{"model": "contrastive image-text model", "dataset": "simulated telescope pictures of galaxies", "train_examples": 97500, "image_size": 48, "crop_scale_min": 0.8, "horizontal_flip": false, "translate": 0.06, "tokenizer": "char", "vocab_size": 27, "loss": "sigmoid", "embed_dim": 128, "encoder_arch": "swin", "encoder_norm": "layernorm", "encoder_norm_position": "pre", "encoder_activation": "relu", "encoder_mlp_ratio": 4, "encoder_head_dim": 32, "encoder_fused_qkv": false, "encoder_bias": "qkv", "encoder_qk_norm": true, "encoder_parallel_block": false, "encoder_inner_norm": false, "encoder_drop_path": 0.05, "encoder_patch_size": [2, 2], "encoder_depths": [4, 4, 4, 4], "encoder_widths": [64, 128, 256, 512], "text_encoder_causal": true, "text_encoder_width": 256, "text_encoder_layers": 7, "text_encoder_norm": "layernorm", "text_encoder_norm_position": "pre", "text_encoder_activation": "swiglu", "text_encoder_mlp_ratio": 2.67, "text_encoder_head_dim": 48, "text_encoder_fused_qkv": true, "text_encoder_bias": "all", "text_encoder_qk_norm": false, "text_encoder_parallel_block": false, "text_encoder_inner_norm": false, "text_encoder_positions": "learned", "init": "torch_default", "residual_init": "zero_last", "optimizer": "normuon", "muon_scale": "match_rms_adamw", "lr": 0.004, "momentum": 0.95, "nesterov": false, "orthogonalizer": "newton_schulz_5", "adamw_lr_other_params": 0.0016, "steps": 4900, "batch_size": 128, "epochs": 6.4, "lr_schedule": "wsd", "decay_fraction": 0.4, "final_lr_fraction": 0, "warmup_steps": 140, "weight_decay": 0.1, "adamw_weight_decay_other_params": 0}
Rows from block 8 of the image encoder, named by matrix and row number. Rows with one number belong to one neuron. Each number is 500 + 40 x the weight over its row's rms, rounded and kept within 0 to 999. All counts start at 0. Numbers have three digits each. After the name is the row's rms in percent of the matrix's.
# fc1: MLP up (encoder.blocks.8.mlp.fc1.weight, 1024x256), inputs 172-255
# fc2: MLP down (encoder.blocks.8.mlp.fc2.weight, 256x1024, transposed), outputs 172-255
fc1.386 116:519522455573549490506563519508525457511503525518507495518498505488501567550478542414532478486507511493538490491465480476446425473521471504599489488537513422445445430504507482504547434444500504476466454559482479512562536543494507481449526465498464533461
fc2.386 091:487552481489454518518499461451494561481438538542527449466587563473513492555498533509545503509513473433474481481513512566489443534457478376471494498480500503467520539508512526475470528568503464468541483503490482456518501504468551497579431466486477486397
fc1.387 106:480525475547564541456471473485584474462463525514467569601495557514499445513516554442478470513469496438466482534433506485444500564535580399494531449486444543488497460469451558442524496529474564473470523505559535524518446503512529462452444522536517450487
fc2.387 064:526468390515488437493511504459479507570573493488497556445538491528524520595550525466496617416554513494492434483484547503470500480432424511428494563581569531572451498539534496487504488503549475489453457413525468493413488539485426459467430512515510458531
fc1.388 102:458517524464462535494561507490501547531575468544484506447497501511506484575441556460465520565435472661578435505587520538583559496454542496461541530439518552455532441416543464450505489439555527464516515435573450453489547503505509509480537518491515547530
fc2.388 093:502481463420560537473471547523593607468532500569472526550473461463514488485519535448468471536444498523518487496464579516531472564483514465482514425398421478464517461522595512483424532455593497465512452491493492498527539538462518442478482512544486611516
fc1.389 104:467463556491508558552538478531438514510453470417481483535476488493595533508456576484474488511479459553556511467493467544494500512489575495507510524440462519526529500488519538502521476535430556414495526448545521471428471468451530551452555420526558474433
fc2.389 080:510466498435430527523535468475435514538513549536462460513464472481494480467467470517507594484479465494463419567494495473498540489487560434430574512512509533467417458494509586461578519544476519496546475461554481468495471572524466537504457478507464635455
fc1.390 095:510472490534494515532480524483504454541469419466471437466489521522445480514549538524479491475478469541453417484585454473479483546523439489466510476485482497476532468540460555509559533522505484497446508503558510483496452514525467508513456539468448502461
fc2.390 129:519523544452515509464509542518521479508513471484553431530533450476508549501559474624452525478520566443498442549481519536511501526482502467531418546556515512481470464487502441565501492507573535491555505488434512564507534447471535497571514500556492475432
fc1.391 097:510506502372566503542462437497469530488502459506505582443499479453537492518432466496524538483512501567551530456581574461500465524480482466515463473421452540444483495565489530532484443508533486498507556491482421492526551551506531494428521518540506472479
fc2.391 101:534510517521454426493480515515508492526523475473457577539590457434535520452521470477571536528470466444494517523544489471506532449515492520535467470459505606548478493496509517548432506444454548515570466448508483492554512498534500554423425497581554476452
fc1.392 091:499489505462548502596464502480530450533457538426541552500529450418517470474468510543477510517588575474529521520596417502464540481425469507470455504487511465508469575562495488491461459500558440585511442515422532502643421603482494507443520524508511548490
fc2.392 134:554462451475599536486460578481478504448507537505510532543508554526545449505463521514489527482528528482533541499435495479441539467512542497360563511474487454533527517562385508496499422461506484526466519499420452516490463518525585512492521523509546502566
fc1.393 104:503591539439466549471542495537484462544451508482466496561520522522489491518477467525545515463501476563482525436484484464494507556456454394473511487497516509513546519475512492528536463536531532482492452467462515528471524448517531508478578437541569543505
fc2.393 080:498508489593506535457519497533547540484495518470477528560516530567451522500517487495442510407435494493516522477511489544444509467559589597447472528491559444470462489568513482519526464550510569488502551587473501508485476571492474558477553517460508435422
fc1.394 102:489548480535559476483526537495549486551520426489544551488590579575571484538549494522484514498483502561486501507510553468501469505481445465468418526520511517498523455517518505530461502479530483521557485489467538524474541455490442517523524496533520436529
fc2.394 089:553527559510463505408522549530465556511482506467542537480544420554515510483458497534458465539507503538489545589551459487476530498445424521463482517463487515479502463563473464533505414456538462448480530543478522595421480491518546550495498481554451563524
fc1.395 097:542475518508508407481460516483462502520471485558532506460532598514485549483520503519475478524461508531467507436454453486509487476446455458547469437520618468562504552468484568462520521541425446533516463561504566532535533485541525452463512468557452512521
fc2.395 125:530458526467527478482497493506532511465499424491500525501483481526511404517517599501448464450467549498464461526447491494509514526513492526516500546519493393561494448508479403486515519544446521509471485488501502486483562510501509531547472472451458476486
fc1.396 096:602522468499512482503436435487436476497471493484490482522499441455503506494518493511497557456495453466458560472495497517485448549490528491476504563557517513403507497444460485529519493536539491428529532494487573512412471473510526522553630558524529474421
fc2.396 082:444451490500524438468528473411473499499479469484420540504487546498505518476582551492458509471500461542538464411538520492553541555439500472459499519507390458442478500533462478505471468565436499526565524491459496508446460547503546487466441444495513538580
fc1.397 098:433496493471499443498463523518479575429536486453485513601476467506532488551542436525498477469515517496483546495457444488424517417545567456508487524489460511450537457473475443476534501539490381522584517597523521507509541487578439488540478508563555481550
fc2.397 081:562481549462547425544444440495513549529480469578500519564577536505537477549477527464432472504556486482459474461525460532516405488471486466572499485451572502505421466483500475521463482509523485500511495458475501463544519431562538580478501522550560465584
fc1.398 097:550447498527488467500512566511488469484499520502502458536519505534541518539496470486444525463522467462461512496536514472465483473486523515525560421576519401489566427508500454456462477490504473477492471478531455510419606480496533465476478430470475512492
fc2.398 118:532537556572498503551586524479473503493465564455519471425522512470500489509505485484575449535559464481540476492498513450523524519573504456522515479476467411529513439537442524458576508516495498526575545500557531411534522456533507488494411445417467448507
fc1.399 097:514492551412495454473525465549520490484489453507540481481478487496526516494571503554446417425508483452515495487504502500507425413605533460520524495484579539512499478510521531431510420541451520465512562498493507487520534480492502475498484535544472576536
fc2.399 096:523476548554414504488527447406521535493468533520523492482459429533559504531491491404488462490579526495497529525450504532463529516472504528578501479513479577445471535595502513528504490554482514510492462478516512530463492473470516495422556464534432414556
fc1.400 098:426535526436445494492532494468515567533490511446539526441509529468528466483470529465472521491524502559527496492556482508477560525461584459549502557527475517550539528431484443555546466533460499530438506432549435526458588548495501465490566530447502487520
fc2.400 085:489398557465520459489503547499505537520551534409481486524583460442501500442488520480544569561495543419491475442493513513507452456532548497590451566440548511498527575500490481445507514426507446445469452468485492507538552478505539555457437438544503511437
fc1.401 093:544472562491465525485451406496513442534413461514548476457425534526501548507493488506449520489468535459500507484488506537477402522489492563557480574573446550465533527582538504492496477523485499425501497615528552501445498462574532558480517457513469479483
fc2.401 114:540520520473459509505533556538418521496465598506543474466500524492423543513468497464505576447489484464460531427460530475464479549587503509517500497477466500569549477483546487554469443535518599514547474467493451514492486488442476450555487520482489484540
fc1.402 101:479452472537524487444470473497647506495497459458505516593466521509548518460507609449499528511433522471526497476526549565547539467517477488482469529548508484496502494507546517491456487539492565469535510488545541523519492442430489493454560539421484458446
fc2.402 077:497513501540539553476492602462477482547452471477507512458483547495481504447406521491514459494449490491505550564508537462536423544465482500422426535521508514463449521496505454483491541505547533514497493573465499520525553439484438495531494506531510500497
fc1.403 105:475467542539582432506487439482497472505464483546531493508485526564535482482538480464558492512483475486412512500484520501547489467454531469487527515440482560484482479492453494480438531495461488427522477517564539540507487503515509561485480505480545434491
fc2.403 086:571513512529502477563562468495504500551464407514576487500499514544488441534504462465479498466508486554524533550498549487498459529471527512457472427566530568499505514453583527467519580513442521463541430427542565396521530540535413512525506511451442460451
fc1.404 110:553474550483493457476469501495471591472490511516469537484528573597514456544454531542488420473483500491523507488385578478524486465493456468597555455463440502532506464506573555488498564471528509506526464462543568524509522474442496450483519477560444557516
fc2.404 086:484515606538431463455498492565528463515556442539424504565576499491533483512537503461506523489488492443498531515495470550498483517455500497457538508581521505525553516494499485516538509499550560478552571488514490537573559513594568521537448469434442498445
fc1.405 096:527529504542494543424419542485540542481462495448424562491521480466477507454464479531492458510477472465529467523499575485535552447503448534475485524449481583448491468453489558530485520513471551540535480478473468422492586464421497489450489530584476461491
fc2.405 107:464513471426503506516514469528491534505578448423414581409521528500496501509515399465524496458542552544460511566444534474505453572532471483544560524465503437480517494566513499480474462449494483490512481515477505450482549515503541493502472528530511517519
fc1.406 098:493489490456534531548541535574463518488486561407533506633490494496495476503502503471443477468500515471448511451542444441534484503453481453446470458460467490394465463436469444512526478463478525517461460453426465554476608480464512500490541552529530477546
fc2.406 113:499480459529543515518506464545527438519454472490508438518496517519506530466462459448483526432529487502528553534524500519487526458459512584536546443450446476496511447561442474440372482541587481539586516470471524468502519544527487494518430442499463450503
fc1.407 100:444490503473476478512520510600571479544485526541497516524573508551389508495523454469522496562474481538566474514522509503438474497592497454503528462459542552489468484510445539486580507467462420527530508509476528556562464545497524500453532490499556516457
fc2.407 092:504544366562443468418502528490526524526547459439519540540501528438483498512521489555478440578425516521473428510512536463509488544543486453482471605488529448542484549533506475474499486537533493521493507489483602535398527449465467485411504499561528461514
fc1.408 098:485475441449468417497443457553455528490537509548547588455466478465562491522477515475536461412553578511570495480553523486446479470570575492551538457439567528509522544460460476446543490528414517541464556533438512474522462529532524540450482505566380465484
fc2.408 100:464520427445439442472541442523428532498519571530572484490523476507565453506512552457468471584522519493481491539481474435518474542387452552510502468448581544512506559484534517464489520524399521479561514487508518466521479529491543548453593495537457518539
fc1.409 111:411467559502501522514479509512470512473454554538532540485587510513451490439439453503486529444488521431518506575477523501519460533570461528440545430478511462418439540465525488504533458489465491445492488521524480465539537524482513501488446548435540503555
fc2.409 071:508470484500514535471554510532445483537481489519475534552510528540510495535513513532496459526503492442532535504479573522486483522446488517501494468482469500532491547478496557523497457476529471442470517564557526482489518534416512529483522480471531403456
fc1.410 091:591563513460469532530543479493515566515519486515470624506461466498586575513540566545492531505544446509462419511475534480474518473526551447529493510498445495476492542513533582386459541451549472493537508484511477447423480511526491470419448403513486529492
fc2.410 083:550495499524434539526537546431577429471416518591502502443577533480492521450520501533492587535457568551560486529453485513513488495447491584480534501517478507505553519562482463462527532465508498459444424505472508576539477498476448574482499499506453521532
fc1.411 094:501511513471517470525521535493526583469504497432472463478458513525436450488625453501536500545455534492579437483524521472480495571522507479451469483469506470548531512475468539528548469493487410505456510487528513431493514480501492547529441483486540450512
fc2.411 106:539454526471549485511513510523445455444491593477471463500570531550536467519413486539493539459511445546529464464491494526489540479471516538554470551483488501523541456492498420524495517458512456486552556492494557505586494533525508539504544584487517566480
fc1.412 103:429551550549519528432468499514469531550467462516504529474495491513453512515534560479521449522530420509538422527446449494556534496508467483495456588415556547493466506484470514446537563489493504508586443521408450521497498523551540538512473416435515420511
fc2.412 073:472550547516525520494492549530489536495483489500461486476469541452426460534511427495464490481487535484466545508506515474458459433488514497557493499450537521516497528521457480506562380556491457490458521525531465572451498411496457504437496472483492477506
fc1.413 094:457498570513489450466553492528555598450449547525544465502465499545511530526466478494456448489555441553591535532481531510541425468539486504440512489506503543517408508518529520470530491459421502544462505463515512538466507512438479528567541467506466478542
fc2.413 092:526453540543520499480503471443479503503438433509401540480480467523568547541512498460521475461469438500516410541486451494478529503478528426522490580449501569529481509465502506448512503496482450522426560509509543516432475540533507480501522433529596538516
fc1.414 102:485438440527502463556509495557465516519528466506484502533432528545475533492403510459440532455418466509510427471443518495583475430419507452477540495547501502509554475491552557426544526562508541591501505524463434507542450550460461546511502480505535492507
fc2.414 099:432472502531506505488538467462492568513515495529580522474475515519496500471501497519487477500537488502465497524483506495567509477569476535484525540439522463520488534515485478402431513463499459478517477529466463473574558608590527490449430557567543491502
fc1.415 100:497538533483471522535542482439481554539433439522513505493569424467513531521481498502425605532460494510497458535560514559462530538510569454499496495451522447537482467472515516491486597504553456500456505503548419486537510538585482470472496503521504528452
fc2.415 098:490464491381458506495444534452512424512488463495533496528541500484519457452531477505497531488472490484507523440519542498577538538564569528520440399519535496467500462478506504466437483491534590440546457488599529509538496541543560549496437529518532605486
fc1.416 111:446567554485472558522458565576684501462525505532405477527574478480447491502528454501510507475419421470509509503467509463450498471443542512451530530504474466522505473497404533543486461498493438513563534557521490458481498482518530495456469544482485532511
fc2.416 101:561493471568479459548539514529552542537527463508472477496419458490504550473470517494505506522531564442498491463471533489503550548540449513500495532636506506501505584428484482520499616417534479529577477488496546512480445510517504439514460508476515531513
fc1.417 098:481553535528472495443493474492617517519588505541525439496514451468520405434560464492601493564510555482469515486525455514494478542481549534520474508517563501485520531476536514491478452571512514458442477520535498481473433549482447456486521578447458543434
fc2.417 103:440456542479485458498510470539443498546511466430475499495492503447491497544543507519491517476574530543602474520546454538517500462584524478426528600467439512443507573418504450484560564485453488531560546498447487497525541440494420453468552419524497490539
fc1.418 095:490492417442503475504552549526567422500523489533560474505486481490506540453524502551514492553487510507484415545467529398439549500550458447485542478524494524508490419542477510524521524549491481436412552494515489514478489537441565547495414467531516556470
fc2.418 111:499522457441510448517513490471543522482497473536464453484478491581483507538501543473469481480454534448519477478506518502461545518537502512539538558499533425498444521468456536590569503533462553481492509552488588520579510501456496529477462526572521502510
fc1.419 111:556595504466482544490536470463560469522484476504518537454556506587488463486481545566530516543500516497439513441501528467451530526544528514465439521494518426482533543452503485525484435545482505460468524459514552542497511491534537443481517503539530561487
fc2.419 107:595509602501501523487494464508520464537555472497494453521547546453492495503434464457467508518483490524477472451471509575553459520511442528442578515430524564472524550549475524432466455520513489543515465454497516526522485472547521465508524475526572448507
fc1.420 097:529556463516443457485527550514542613528518540489462495479537536542496516501497446458551476548495502498538458499491488516498502562491482426540431549411474488439419453489572461513511461491461476492522474488493486457494558567525497519493573482519499480417
fc2.420 102:540618527418544483485548538541521486523542496530415583498547441431481485488417504502536518514486476506446486510517457533506511483514507508484433505445547483399521491572559485529546545489553535527489559576468497568483417562544510458512516502426447475465
fc1.421 103:501486523467396517489457499544517523506472566476544478546540444510551408528470460413423466441425505501541507464520528491545544505533524453472510540470485473474500522460464508427558501481495535435505503558431516474501545516525498498459474581481496520444
fc2.421 077:489534402449567483495528581554530532588597495561571521489455534509485457554471433425474437509447454497511519526517512496518529478473493476555559451530478483422513512561493509507535451463531521493475471542449463520472422489544461548453562505443520503537
fc1.422 108:472534573490480448468463547486602454519475475585521477555541540529508491497500489535514450469481445468475532476455445494575505535505464469476493517503568507516505517543468511531447501483502494533454419497427499567495555545396563462527503558429559573469
fc2.422 106:479482512509512551553530516498484491482500476433467452553542473498501512486482533490551496492461521488510501468475467451533537487496460498420482500529509597496434559432485553505503548413545513539539524499495555480465449487526503533522524463496492523475
fc1.423 101:527459506514502460528500405514550456575509545567527448557462471536529521480521528493494450519514439537560523487513514518482482488498537500500446516536538441528487498459486556395519523499475543478468566444462487508460489457550453509435543455494509503511
fc2.423 079:461527506451475513417523487490434573469461567507503528475496548514430443491529496518454492481480509522546452503491532491439497491540438429461465493518501580458590444459555503473474604599516530524470500528542520513493556566510454543485416439461511457378
fc1.424 100:552544486523507561536474542451512508529465507495552471567508458516476480466514551496567494504494540462496526432446515495395530556504578514495473441484463513499527460414497458439551446479532510483523515601495535470519469485533464506442421516535508458520
fc2.424 071:497504442536505454553500482495527563475486528480450445638486452556478462428481480546487472513552506463482536472571524474510550496471533548428541491428571509487517505496487520520545493558474486493412584452535530503546456532577560471542512521456509471436
fc1.425 103:481539506445509472430559450495503473511516495447572482473532548509461445469487501564525489527498513502554435483487515511502479464490464414543442466572502451534457487463523478461534569505429400580477504463447500536531495522465441447521468488548462526456
fc2.425 106:516473505515511495497567524490564510530536514426513437498525499520473451487480527484473455460489502542517424523575547568501474575467525477503489518466507442484491485528454404555557451569569508530525561553541535501510510461496464533486503548423503495480
fc1.426 091:520461543469483562583472463443491505536500476442568563492563592466492504470415522544513536504514505432571502441536563528417482469439474475449500499462480457533491526531450524528537532467478464603481518463405503562519469483469499464462482451508500451430
fc2.426 120:528476440514610572605441515523502494501449526436452435495528495499469436491517515530492497436576526477500463521513512550539530454415522495472526519503482491466493464526421489527506494522565543504461444512487504459497507609538424478540530472563501432474
fc1.427 102:546501442537513416500522435457453507535494540530482485508484478550501421548485437457562472516568445525521504527457437475490499531567538469549540465505515466477514480436505558456486474576506482467468564486454511489481469492471530467524491584470528511479
fc2.427 093:438512594510498473451493472440563506484426543489538464512566469451491520549524572470468503531534490562510518510461505456419514515501549496569493486548450440496561498552500433507556563452559624543457473441590517519531460476533565471524448542507511472539
fc1.428 098:540509532443562450574501491471548487438484463548501584495475497601558516565584503526448496446490489566491434540492512520500448494503528497501478490523551540518507474552519491505436515416488438518514497538536543562474524470503496462419530553515470515451
fc2.428 097:469432603426479645537471541546545507476425570487536470466513541502463511418497499515536506486376555509473484473519468499546493513454416500532468469493511525549535397531498473447469499407517444498476536568453570498504490514455491501481477499512434471541
fc1.429 109:520511496569496475461449479484381526539508494538494453544422446584517546504450576477438458440519502588509399504502495567525491430493511491501619494437463498478505514477492427481525544482482489551510513551441457493507539477474503564442455480527483484453
fc2.429 095:476492502472486463486542521490506491533504450554532534468537458517507539562446453557454468486517446494511528483576546482502473450493493512461421571517542525534400519477515517501498506545435516408504478496523539454539543489479563517541458465504476538515
fc1.430 097:534473496539522428528501468533523516528556529533462512541503532586526488470495427512504497485447473480582495515500581483439505423507481443435571452573490493496536501539444522434575464467459519551482479522519504491494506491529571427449467507520546555468
fc2.430 083:440459410491438549476535482516512489446493512462539465542533486485510531579526529526476500534462464522524524494514567468510470556494473470505495404385555496504547447539550503562499519521560543480478490472463510449490512558540454462518570497443519521528
fc1.431 099:488453532555488463461609495515469429453486441501585494521451508504405448511460523452471463452559534487516511504518578489517446476512552587462484510567529486495488464498496520425442596545525485428474534535489559551549514538496464554508540449479516481556
fc2.431 091:489453422494530466514540470516461500496472476537530482524538528526445473388572522519503537435496498512598515531470520571444467541532533526560526471522465511425540479469604516515481527480486532511439474567443490575443560489462494466492480548509564528479
fc1.432 090:508436500461507503539498527455583549419453493503486585467513445507534507518428445434563448508510500582521509477560491470495513508461501490565415515457552542476503493415535515450476477475459458504453528410536541588544489494543523561553484464471503527448
fc2.432 085:451516454496479492507502490455531509543515530544496452389494505482544472512473556478493450577494462434486503496498481548513452472505505497506420546470537433532519545462585471481508462439505482472493456472529502472414572493548491529517597524455459503487
fc1.433 115:520514544431466461476515507553557526509500518517487501454488531491510463543497502451468421412589469492483523497513521473535504563494503483462481435533515573491547462465479500479522473582502509559543586479481496441536478456489485466588485493559499449485
fc2.433 149:520451490487500469478555594518555516482485480551469534490437471479539415497494555505479487537522537559534458459505516448509550443598451498525545621444504480504437450554415513518494491457457493450512485493490448470580528493441489539496459533532423474505
fc1.434 101:479533429462473492511424475472524491509508525517498450535486485539548546447453484471503483547442506505475400476538489517430569481543494519479456537499480510445451520574497483479534470477429412540433499549412545529477471539451553558532511399543532493486
fc2.434 109:519545472470521510498479472499531418553527463397526519496485533489525420530563451414580510514495468492475540509496510529515499477540484525448423507571562511499521493576486438529499509461524469459501444506530532506434524482509497489483499477437505479467
fc1.435 108:464458593499546507478492506567481533507520492469342478478505470545504542507526470452519454569456490507538523468484554437475532492423475512478472505478513519451489572492493443552514511546491469520490491457422538547444563421496527556499524442469475463643
fc2.435 084:538593466489539487509544515540433502552557463549534510488416576515449545493550500486485521504535485498538453552511506486485581446521422499517507535554502490455497529557414463443555513462523490505500488481529511470566454522521534514507452485467494495480
fc1.436 099:539568466540521433517515492465588497495484512522551452455440467515556552527512508518493444522538457579451479532570509557519529528502516431493544508437439423488517536481524509474437511588506545513472502492500494518498557497463421490475500534546402548485
fc2.436 086:509469539491502516558471491500488554456513564568521490499555448557502435506564530542461482497465453464526469427508489528458415471475476475529486540392502493476517501524494560483571530505587527407479488492493456518492558545546573530516561433518512543507
fc1.437 099:505515431458490453473527499579479523529488500417512441554539461461505504494509538504494494470428573459447506534491527541489439504537495529480513471502503422489492426480473567433493507499511505573504532559477423528461548513518498519513467404556437525483
fc2.437 107:453488549516518543512504565494536560562610529479500502472505478474514487489526536538485584489552477513440521533467485517521480475460523496543470570488544458536455546536453431477541497530574528477476551465464432494479552401504510461520516472536503476406
fc1.438 101:549477515471472463450484535450465488526472572478445375492454467457454542492512521485452525515543434514531508491528513436455522591492507485491535519543466432549470530529480477584474472479493456497438484377556524507520457541529517424514523511446491519501
fc2.438 090:457515501487487539526506543458479564474493538479492461447513475516554527495473467497500429549508481467519495495548471515512454601564387491492487588537437464530521508421512520480536535500426515506487441529480472577516506523526476578480489467485504443541
fc1.439 107:494554481427520481513443508521649518506516522525541439470572537485527514521580520429427496522438518447404561429503485551520472470530509471503517483513472483589409397470475472495482399485493500514436487509481488496524490610495554459489496476408526538471
fc2.439 083:505507441469454479460502488412553468585409417571449524545505475485468441541521429523495488530437496528460487543578493489473568516472537566459494499501477502496522539586468514513575535523519486514485501427536626526579459465498470457510511475499457506510
fc1.440 106:515508499473478443450541498505468531464513452495530475499483567582546526445528452502520433462495481506452536496515430540492553524494600517532518509506546459539545608493467539551490495514512449545541483525500513542479517506474546533499519559484510461482
fc2.440 110:554490550480561485444467503517513503472556427570441566489478507486461466506519529434510450473497544536477464562525560467483494521546534586424495495485552443494554531470439561499497545447506590493505547495447516486466615451516488509518459474446526514554
fc1.441 094:466500499544475485503472503479527542455502461544456462542506528502446464535540463504525470519451448509601465518506504424484466556491551504489505512552451452529511449462534424462461485499476554396526545509386461544541522522523460536528480510475515528508
fc2.441 087:478517501525494441502483503542496516501490446538499469509593461472469532494548493560491498483486470476501581550443472581463489553480458545492430510512468461426515467544458527481485473555481529497555428498539441507520531462488540574407541489454521493471
fc1.442 095:486517543418456503501564479533505530532522441437509589532531500508484498500527485542513560492506462547460466464495519531504503519515501542451514540522471456472484445467445469547460469467490536458584558457459478471596518525516525501481537532488545563496
fc2.442 098:511504611487477528539484537540520438500525545456497449512495537493514460459597457507558442517515495509437554528498481438500497459526525453451505472451550453470478482524588572502483511505524549479508418513488497514484451538505528442507484506421553480538
fc1.443 096:597451528505572510545491458495477458478490571534519515507506516487430542507503473537499506514601486516510473501480508490489507457467491492493544477547482501485494472488492524416458487483466535503591500496504444498551509477516548453460529515507556469483
fc2.443 106:535464536469488527500489469492522543506471464505434455526550457566466468489514494549506519493535464490552520456381561516514568511561478469489583520436528506514512507544454561465475503403499533495472449516491513481397567486482517530501484487541499505563
fc1.444 099:440561484540499509548483545463517505533442567553462546533465516451483487513568428460519461516464529506580546453498501549503449481535504506467497539545465437409516444508532496465464480585484490500522491567496519428474481544507411461482548471514505437466
fc2.444 089:408478410561547461501491529541543510422526532507511492516566484475447484544541568555480516481527451450493512541506439450448634478465532503578467527474480525508474437509525497606578480462514475486459528424504504570493516597504526471545501505554429512474
fc1.445 105:438447477526439541539506529537507535554494520533486468483467470435485478548482574490471452529461559459521564491505538532567445513450476520478504467516520482558566530485537551440555520519519446573470530547525521536472480429467564572453390419495525564470
fc2.445 123:535471519485451500478503446523493470526537516497456509508466502474457570514488483472478491443519446481485565496522474526550439407534520533478568478574545537515452572569426494395486465569496529492509521456517477549524472552417525573447514441481469470511
fc1.446 106:496518454521396454508506529452497564499432580509501486515541521513510502434519528470535459480522425530492514485461526556481485545505492415437436495559508517565541479484487468452466525519522504500447513516577514507489557547499411518551496552577487473533
fc2.446 108:466450453416602584469507485529493551542520544474463451499494507563531383560536498546454468502572515507510448474512485432571502476490515530527516490459547509456534475494488431521528500450443513412520541512533497468565576465480535551547507552516535509502
fc1.447 106:520449533450488512513545526456547596474473467537509574448480503523558473487532464556491515420491479501551559526507544460537505543544481495439470505525516569494578565534494496486507516500459412532501465489441549505523493485493461451440449481654477476533
fc2.447 112:530474465497452489517500533515546485464521518509457493491454409495545435503466507508518452471419493513478445534442518443482513485491466496544485549542494590612564513530548503560520467461484487404434560469465494454503461459505505524462486500500528551581
fc1.448 102:549527461430454536482477487514451476548466523453435521436513487485524459480457491485567447469535559429548479514543514487535475444431485431480498484461503540508494492529494423498528520446520491526576472469492453465466590515568451476492448506537522456466
fc2.448 107:512532447450484504458539579556445509461563489484473491427515495454488454462503426446487488521414478568484466563499487452463449531493518454504431556460541550467433469578529546505511431500536516498537529560528532516539568512456559500478527462507556483470
fc1.449 104:594523527443430396487463464476470503432487544487547539464497497460512484475476461489509500546515507543443423429493555571487503499507544494509463517468577561552558479548493501511515466492522544463540490568526487519461464550536489509546420498517545465484
fc2.449 139:506405542484438504532511517543475518518514518528532497412548522501536421560507541514528473475493541526455447514492456426509429462540466578435577505461484492469502479561461552484520487559489511430455472494474506419431483461477486497499527475480464462503
fc1.450 104:435431551547452517544445512472534477532471448514525511549460506488550539452411477490505486503531523517459426490467577502528483493533516481511504497482539459466436542512459534526553493489505551532494537492443521501487559502377476550526515501525484459486
fc2.450 093:532503564494602553490575514528527498485553534404499415512491548453486453414489581555519479508460525472528413517491488493482422554561514491543478476565522574537511540416498538526537526523436448484440495588546479486504455442518495574496534490566508527472
fc1.451 108:448465547533454494541504550542490554472476432465562505513465519495600497507501444503470440499535566488478555533505461496481498495514550480468441506481484544514427509497497499441533488453475526523483529514440477450464458501530453517539460443581521521467
fc2.451 115:462502540407490560467511492512462567466430555553522553483476543533507453487483479423451503467516529500539498428489464527554468499450510570495587532525473455496527477513540530556568514460528505470552505525505491425501448464496535497511527459502501507563
fc1.452 107:518420383557542542500403462502498509448521457504546485461514613511496441481519503454516562481461496555521479514490485524568471496497471511497527458429522549446530499447552488541503461509452529535651517495459521447512502464439573506472516495530502450509
fc2.452 089:471442506507587532455501505537550522495437522473550507559469501491496496502545481484499524491428516551601485617509473458546482483452511494500508541476542555490469489530480446539504443499474484489466453531482451421566549542517460472519487534393551522463
fc1.453 099:448425552538549527441535461528515542533455488558580520526435508496503454502558463468481487483523497483560542582485448484550467473516550542510522482504495482496528484430479471502460477524445450457476571502458473479446498491549499541516462548509499528477
fc2.453 125:381506509453595469461492493508504547497531506514556476538505496499519478528524486512521500472501534501535485487552432500457522487530509548544510482451503533569506477514504519493578507461499544513449483463508493466485441486480437541460447416576550465569
fc1.454 098:571482499446510526474532534547485465442458515519490508499507489475461501486504478456534519461536485528531466491560506485467525538471478506473381433550499477563539498488527519472509529494491497536459506503475550510482540505414527497565457512498464503499
fc2.454 083:471469477488468476439484505436520451413500453445460524522472496497484536433582440490524482518456518451426458503484556524565460490450452522431584492431498469526547418590472465501571542502452504557484536523487461516502548555511504573524502480493564550436
fc1.455 091:453531474494563523537492451508529449478445503589535505484483527498479570506521516487459559506514489553562515487400480549513443526553518481585513456517430478487479501510531466432608538438499571497513539529503457502534499454480417520497455540547443567490
fc2.455 087:492575443518504545454542504527407515551523508481486496491501456468449508576525476529567604535502511458509470516473569554502501471467542535527556481591503504494509474484554510495447520500502447448391508446505523436492558495473554501484498482540526452519
fc1.456 102:528541463420504549463491560546537470516409467486512496546506492531492526524541481522520441468563510436537442613509538452457429528524521443444499485518514518478514482487522594528566465509476458460483483519494499469426492488482468514528535505476472524484
fc2.456 102:504499505543466551400559470550507517486469464517492468539524519592551510491567521559430511517522513484513588463575485615493452522526483517514489547424565497513485495517413475541487472529511464473484455544440476473462516506485522421557480460520435486475
fc1.457 097:581560507453484392477481520504489548480481511525419480443494447462512459566547500494476484513493515518527486433487567560482482502505490472540443522453515569504557478544463473550449502464500424578552620489425483452459539544531484533478481522492578512545
fc2.457 097:489498551454522522521475516472578454475508513534527482538539504539497439477469472512434547526455488425502456462481501524525541417452468561557426499520546493480580539548502482538493491503490536418503518447511547530539533500508497494555473465588482421538
fc1.458 101:473487577546406531518520598505458465511510542556465494469485532525498531508519513568562488451441445538560543473538482438459466419500506480528477460503468443472458477534521545477516509543417443514419492487552477496508473496524459482557556475474477541567
fc2.458 103:531516510521528492491472517437451531488461546498456452516544542508532491467523515497480494518499489454568454512482480540455470472529508531541547537571529522595443537458511468496500537551464450552486519518581529552524476509550474560503510477472449463484